Rows from block 5 of a small CTC audio transcriber, named by matrix and row number. Rows with one number within an expert belong to one neuron, the router's apart. Each number is 500 + 50 x the weight over its row's rms, rounded and kept within 0 to 999. All counts start at 0. Numbers have three digits each. After the name is the row's rms in percent of the matrix's.
Before each expert's rows are labels from the 100 clips, of 14976, where the router gives the expert most weight on average: "peak on" is the class under the peak. Only what is clearly more common there than usual is listed. The data: phrases spoken by 400 fixed synthetic voices. In brackets: how many of the 100.
# router: router (model.blocks.5.mlp.router.weight, 16x256), inputs 0-127
# up: expert up (model.blocks.5.mlp.up, 16x128x256), inputs 0-127
# down: expert down (model.blocks.5.mlp.down, 16x256x128, transposed), outputs 0-127

# expert 7
peak on: /n/ (61)
router.7 109:411586502442433422489445519498522463530448505552494616495453458490592438473521513531448519434456518501467430509620442421502527540461473518504544527395492478484481549496427404471583485451444445465532450534539499425505504603505512426498503470476442567472442561524497529478511516510483544525467579433527448560496536433460517432426481469525447419583547496527528538557533460560496544593587
up.0 080:604433547525470553481518471487466553532471509457483576560525450447510490470526500421488514544519372493459513503483575593502483537530458490522435571576600474445461509461538523497408464500502469459547502446511519499528546488479450469500405550513492489551486480485492532524427434564569396448514499569505587597553575428571466487444471496633496510549466497554502404503421570496454436519449
down.0 071:485512489494488411567561464519517428491531497541486530499586574403540454450389521488446438559541540400482444485464460565471519460546617553601522457505472420538502562585462429492525444477547496515587633463520572536437550466515459481554544534548442460435476473500508431551590546555523479452460506603541457468551452440497490502576552428481420443535504567497560568461524427460410513504471
up.1 087:506515656490524567552446500540508396515494500514419468481533540488489650574434479518555438527467473511506535497483447473572484557523492487410503575512531425506519559492553454493459440571473504478607579448474615467497509515410504467477385540451475524476477481511606455470374511539571486354510523482454496518462475475559474478455618455403512451503440445452456494376460551563481500488586
down.1 078:383478467445539478588574546516493565493488561572528447460598515496553433497550582511535473530527442457441439467498512553513484491551577505566518508442555418503413482450480524507513478446541491574483558487508496500531549423644482451516542523605463506468421480527552490483553500561549485475514496487430362487457540477507533547543481438513558510481471433462571540569498420445470480480438
up.2 092:521506493498500362473501471464479515497471407552571551508454513509529492482507501371553561559520537525543518528478494506510512417512538425519507465507536567516356437576611537445503531535505436534522537496513553449528451467451547531358439577543568500459479518453524468509458616462648471492442433528492503505487533440559544503468542537570515593541458492492429459482479520447361469475519
down.2 078:487574511443493520462467567532432521579478533531455513488537559440540484507372570565443480516551550469510525517506549548537459492475472449552635547521537473490487451522478545462457536484484503487489444598472428431456526553544462433456509528461455464482427572543513489476481395516507563492520521603510480480474502455455633643559497453463521583545453376432520494517439454504504568454484
up.3 093:449517488507411547473509435523428479461474536485418607553508512509499409468497561552462546547487488434530537490411524444526488419477465441612532374515500542555457537495511601505528570474453456378529557453509514458482455481533423495502571481509526470458492497490587546419502513506522437472520555571492496529526505500572552533620527509452528497561497445450523544564520619486493542613609
down.3 088:443497499530508479380506559505477476459548477481564567457470483498480491446515422497509487576499506519395559557422501522527575512488631480553485456585523504455519542486606531406502528484609459497582515502479491484505574397428416493548463549609527541500566475526474527459593451523571512528613475530521508549456532607528450515494585507580489417491474508483429485529521478468540458466358
up.4 107:570506519476483569495572442535572547527506542471580424483495459505494500555466489524511488484533495477480476385444508516505461538565504425496495512544530519528523485523429477529499511467401477574492486455387434538527520542547529492465535405526443510616547577435517520539488457421465485581513571510461486589513451507439477456558459521526511588458428617465443460542481489433513507418465
down.4 113:478531573456486566568545489486517487543546520505441427502491519454454528527527548546541568396550415518500453391514437524498466558466413552474520457485553580597482448503403471606529524556522518439445553562548433443494437446516526519455473524380582497505492544588452541527458445478433477483407536489517566484519485467470557483555574471418575603526445468422448557500441458433474493520499

# expert 1
peak on: /h/ (41); /aɪ/ (34)
router.1 090:427520572466492520479486416451489530492493477515483520604545503455587527600494522454513540519606517549546504538447628543498428480496452493462598473544517519538410481453540537563561452583367576495425579499525572477486426468569530472438427463518471480510511441424474524578511517527486479487414476442441579497482544413451504563559447506501526513540527488473520470501519481480556428448521
up.0 117:563466461500520452564561574557525525596572499454509482570532435500512421420532533511521472410558513521427538385537494407492388564516549480441384475391613515581508645448456398435532465496514523507505414466445529499590385484536573519491422528488457507467496571514486531590434534502508544527524615487447507549478446515518424499501589472549561473448488506426475491518595564558454489499481
down.0 122:514492512543507473576570476578451554439588562417553522502509548488536548457406540392527459553536483541452574494414527509523471502522473511502561477543488549538455502466500462593569449595397402494492525610526588438482446501514517540425438524497504518483543457530548454508462526495589489506462469455526489489507514554488581560544564428406469488570515526470458523468481480521524510529560
up.1 075:500485509551434495533565541572555498529563502442503473448438469512412477483456477479475504531545462578565524516496494500531596437588628484521416424467537474500545564519464453441514607459512538459545418502486482588546470476460499454459591579510500499523520556500556536443428481458607521507566467567460455451387459550502473423491508605507567466490481470545565547460486540579447588505463
down.1 077:564438536552492516584505408511386464508563515463501543568490498528545509432462509430428509572477455467520528478552481515494528466490484607537546464510471547503462609446482492571474577484436549596466544580628456429463376470525422446414453532484534478473528429501425488513486508499509532506483518459476546493532506502542480541507499469451473514529609526511516456421463509407552432476485
up.2 095:475456557535482471476505545458519440470514419572576562472472504515446465499447555520467556554409518498543453447498383481423518399471542603584434552451498527444500475579514447489519468528554493565458467548604539437524443515481481524471539477594539527418457505524514541501510550544445529485453448538600480468528567543567516463444502424483573572495572434545479600478461557582442513487417
down.2 099:532464474504546481600578449488446514507590531529446624461597542526483493479493543447404496474497541489434478481537558519528492465554561476523466447546421526431446494508505488503528527518478571547451564607491525479442388503551411505596460469491554499490463507491553512454481510464543465561540594476572500522500500458499582561520508505489558611552512494543442479492557460416477480564523
up.3 099:502505422450521369592612507588492513623579486486454461579547507508515412490539412461505479457577449478384486418528515492475424555464566432469458516403605536587511533541501505512499473455543556518515466441431519570603494423506562525528457508489402462485489559504509366542472493372489518536525570485531525513557535451535457489509579465550601465457458550468487480524545500483497497514479
down.3 098:540512569543510506510533414455486522493504538422453497475490452579496438481468558423482444598461461457447519533476540483497488512418493506519529476477522559544466533556492444530496437555433486531624562583467474433410461493529519459496426412499511508421419508490532559583535475432511504500470461517440465485594507503482502583489515416535403507521523508484455522490522457524499412563545
up.4 071:482483462448455435544560515579426453510537515433508505467495437519470588418563553445437575433446501527458562484537552514488452452449515565493539465500571419527482460438419476537477510474596403549592418495499492534577537499475490429524482487544546539534452571535518429506536406462515518445470486506555495573482505515614395410449505459557456510560448525524527536509465554501419563551492
down.4 075:534498549573494463581557437502424498489531491444494579582489487496516508406486540405492520529502515467507547533526503449528452445492475522496483429526446558411427581513478498570513469542420551583405517569469510471487424508639420472512525479508506476531489523484472521534517520482485484531454549559508458548566512471560508549551545460415544550498537534517461495504410485395525516518545

# expert 2
peak on: /i/ (33)
router.2 078:468464570473425546451468488493487471606542526437468518452541556474569498532449512527412528496482551492493375492527635591558404504561504530487542473562506531508506405465441473547488530593485551481449513529582397414491416458578465490587496563520511564484470481520482488487498395504469503499450572585621522415595555428493563633498553562469532620582448443487554470464493492525535529438531
up.0 095:469484509563539533507567450472502600465462475518541558417526500531477471489567594459539471504506519508409484489525521501505509425398525469489544538526560509374490510585554561443528475415481561484494546400436531455564582529461571542419578402495510537501482512435546459533542496459433522488499456495438487524482485558601498531492568461576589496493546572524441567526438577416431483497602
down.0 099:556608489533567479422484539508401453520542461564557618457560411529516480529557543462404544503468552474547466561585479409654476538568493436532578509489531492424490469467442527474425574392528434572499516479524464440525527446460451568528471512477531548532455569513525530447418493462456479491472531522585472597507392493488511529509529606519524622542407467545538416554454594461501569515525
up.1 129:457459505583508550541490396552651587505518487505485463522516519446404524521595612468495488364537480592566531426471416485511558608533518494461489409462453475494472541467489386530567508465446470416418478444452509459489483608497503440509515510447551506497595510511506538647464546513509553511568489393466554493547511531534500503454541558443468447482591471441524492550458526426507517461451
down.1 122:395511410474531555519426381459548555555472377580477486418569588517529592524478572532548548471534517471508596428527464460476425476533498409494464448532543524496466424509494474466645441446519515495412512427462493480458503487541499521377503487398629553536493497482538544503412562486467503479431415507457541542463465545491478432510491520520445473478540457480377574499464506521501424555502
up.2 093:445480502592593512612560458500621509495470423624497486447527475519435515541443549461493479428526494519510467432491403482574538622501493474444470434461491527544491584507539464487519474460455455497481498453405497473508502503450578525434481469468547490458607530537579467560487597496575477556518490444450543509478498446534453385512509520588534448458554542439423574589528481489436551576526
down.2 091:490518474461523493545384448490467578532530380617497520499583451551545555538450500497492497437497467428536538514625408421491468498548461464507448477480536525419496470532495481498483504492459438529500453436373465441508611478459502501493484564449606518490515573559470492483412462512478482520492478425453503486528466463537438475411503542514484448513495552510495524525498577458531477593563
up.3 067:445486432502571478590625536512543475431432487592584514507510438589443443597465489452601537471493550621414478509542451490512508501471525533534459514435547551558516550568548521470498411510532560432514411478443576512584507505421534563520515472534469448474607546525481448537443566463524459507418435532550401488462487465457429490505523470542545433498469577427496580531574512526464489535568
down.3 085:436566501619459459559432494438434452506593420618488555472532442612424519543518479482429602463478533431441562561630415466531493459527493502542485566525528475458473458563440499454511601380486433595474502481502479462539587481486512530505490506482592538513434582500547459452432520518495507434418462550583465598511464436496502511491470545543549534529447526536500532514511517555483472600577
up.4 069:445478415438530470589649509543567480453410463524540472451497502545477424513529497448547584487529529578415520478495493475474456496479538465528391510512598538574479577570567492378541494525514556434561451434463543530615496414437512569456553496576472456517570584547512446544410588420579498537447463512508443444390510447521483474546501448611533495509568549481513568528537472523454483537539
down.4 084:462543498608472456530429473435399471498621388575456561489531455618456536492535481449397605466495543436481559530642410431500495461502511520556495544486533446447462448544451464433487609399517483541476487470484459436545570462517515495494517524492568497513446584500472481452412504539511488473491479495566472566496490428517462524457467520509495509541459530550503580484526565535492480569597

# expert 3
peak on: silence (97)
router.3 073:448505552477563490534488421487547419548489481605467530495523535507449502477518554497439539575617442408518443572564539507480525446487460594477569490505529446492463523499483487527493517538462458563448523542487439472492555433539476428528595432521508540492552440532416570442581515499530478491453535457453528504569515526494507502526517431519488455530553503470479555461478484435478434524530
up.0 083:477480477512430486534422568550494499521569466461459527410496462489541576572494453511541511472468518556469535385490450598526414481519484478499528417587429590533534498532553535606518495564558516439520439465427530485463405471485454554490420544486516501459472452543497560505447508480464388432513483493481532484523506499476595578444570573486560447514505462431442499567428528529515650554432
down.0 082:479506479550416525481488506493472486485406535537563418504453453559521508525565444474460522497503531438364423468422549603493584490462506484595462488518530549473482534503558485503528482493504519493583492446472385578462460429502522494433536514474545431595432488344575402493523430492520458457557461480540456539498539493480464482517449511572502475464569517507520509597562440437542462528471
up.1 101:551495489488453470435524439496431459479511517539478500529529542487484518519513530535431494489513549516550475510529466452527498510486462461521564487618494439391484494514493376431423490468435434558464473584523461594517560529504541435497543502528527540525557464475448545410596464504490536438458531347513548482542568554467458469433370420547460571601506548604510539500521478466516525490486
down.1 096:440460440540504507569550472444513436466608533530558439540552500472433564418520563447550598444532541506464553418454504589479427497456523481498470535531520511516527418449462472507533455441530484566417576443639478600545436455575556453421468443507492533533587458543504525454503579526499491488478435500531469531470538542511484532558502480552499501484653452548505492396534495538502439521460
up.2 102:458558452524478417603498479534498467616549456513494474503469463500540542496472488511399546525536345449521406503489559502483511551518480554504484458549523569538536513566378495599469579472450438524494519527390346528491566457517510451485489549510500513482497495491479500499430522461536419447507499470459500647568470548489454480562553499475500460541505477406413453381455540454480472529461
down.2 095:459460586454584524469431511442524529538467441571532552509501524523540434531501477530490449518534474476475427505500454520487603504534450567456505500526568495509431518470514592485486471577424485475481504508358435514454517471485419552580495561516521534522419546445391507534555346526524513550505563632461572509508510488481486452490525554516560525418476500515531483490418431376531439472502
up.3 103:559412484597472515373481416528506477436533550481449467572504580474471466549583468490483597501499541511504572423532442557509500455451519420489508533440461498422518462531593439468605466473531531510490496558543584451505441514467495466469633521566532447535514417516456488484649530464397467437408442466497533378447564506587573551365391424512491560537522545517482548501483498465485609436598
down.3 093:510494474566487490573579409566434435547525544501475556400545472502434541425485523464485456476427625498457530521462526466513525449435532489522529499481461500484599429454530429545549517502529486559555473531560531433541485586480533497447455359481500570501518443524500522426480564464508476423455446413473521450572392486472556519460501501476478528563446459532442495415626530565444512584495
up.4 092:465522512578450528594508457529570447541627512485519471578459487500503509527511493499442663529537367461526457517503541572451511489485520593517522435513472499492499579544429530531417574525520434540469557488458421486481552504529475398516566481523516503481451478520506512457438535506454475466442509527458481597572536575544567474558548459477503518529566489451483478395450522450532522478518
down.4 096:389483510461623522501492485503418539531552423564505552488531513464570474533495476556464460528451485504472416443467519499511620505481453577429574529490508482484479497452515530542541476559495504452456459632396503467491443576426383551592471477478471438540469458456407473454556385472519476488511481564390583452561560509482511467467520503484496532466484527497529485490517461348519483423558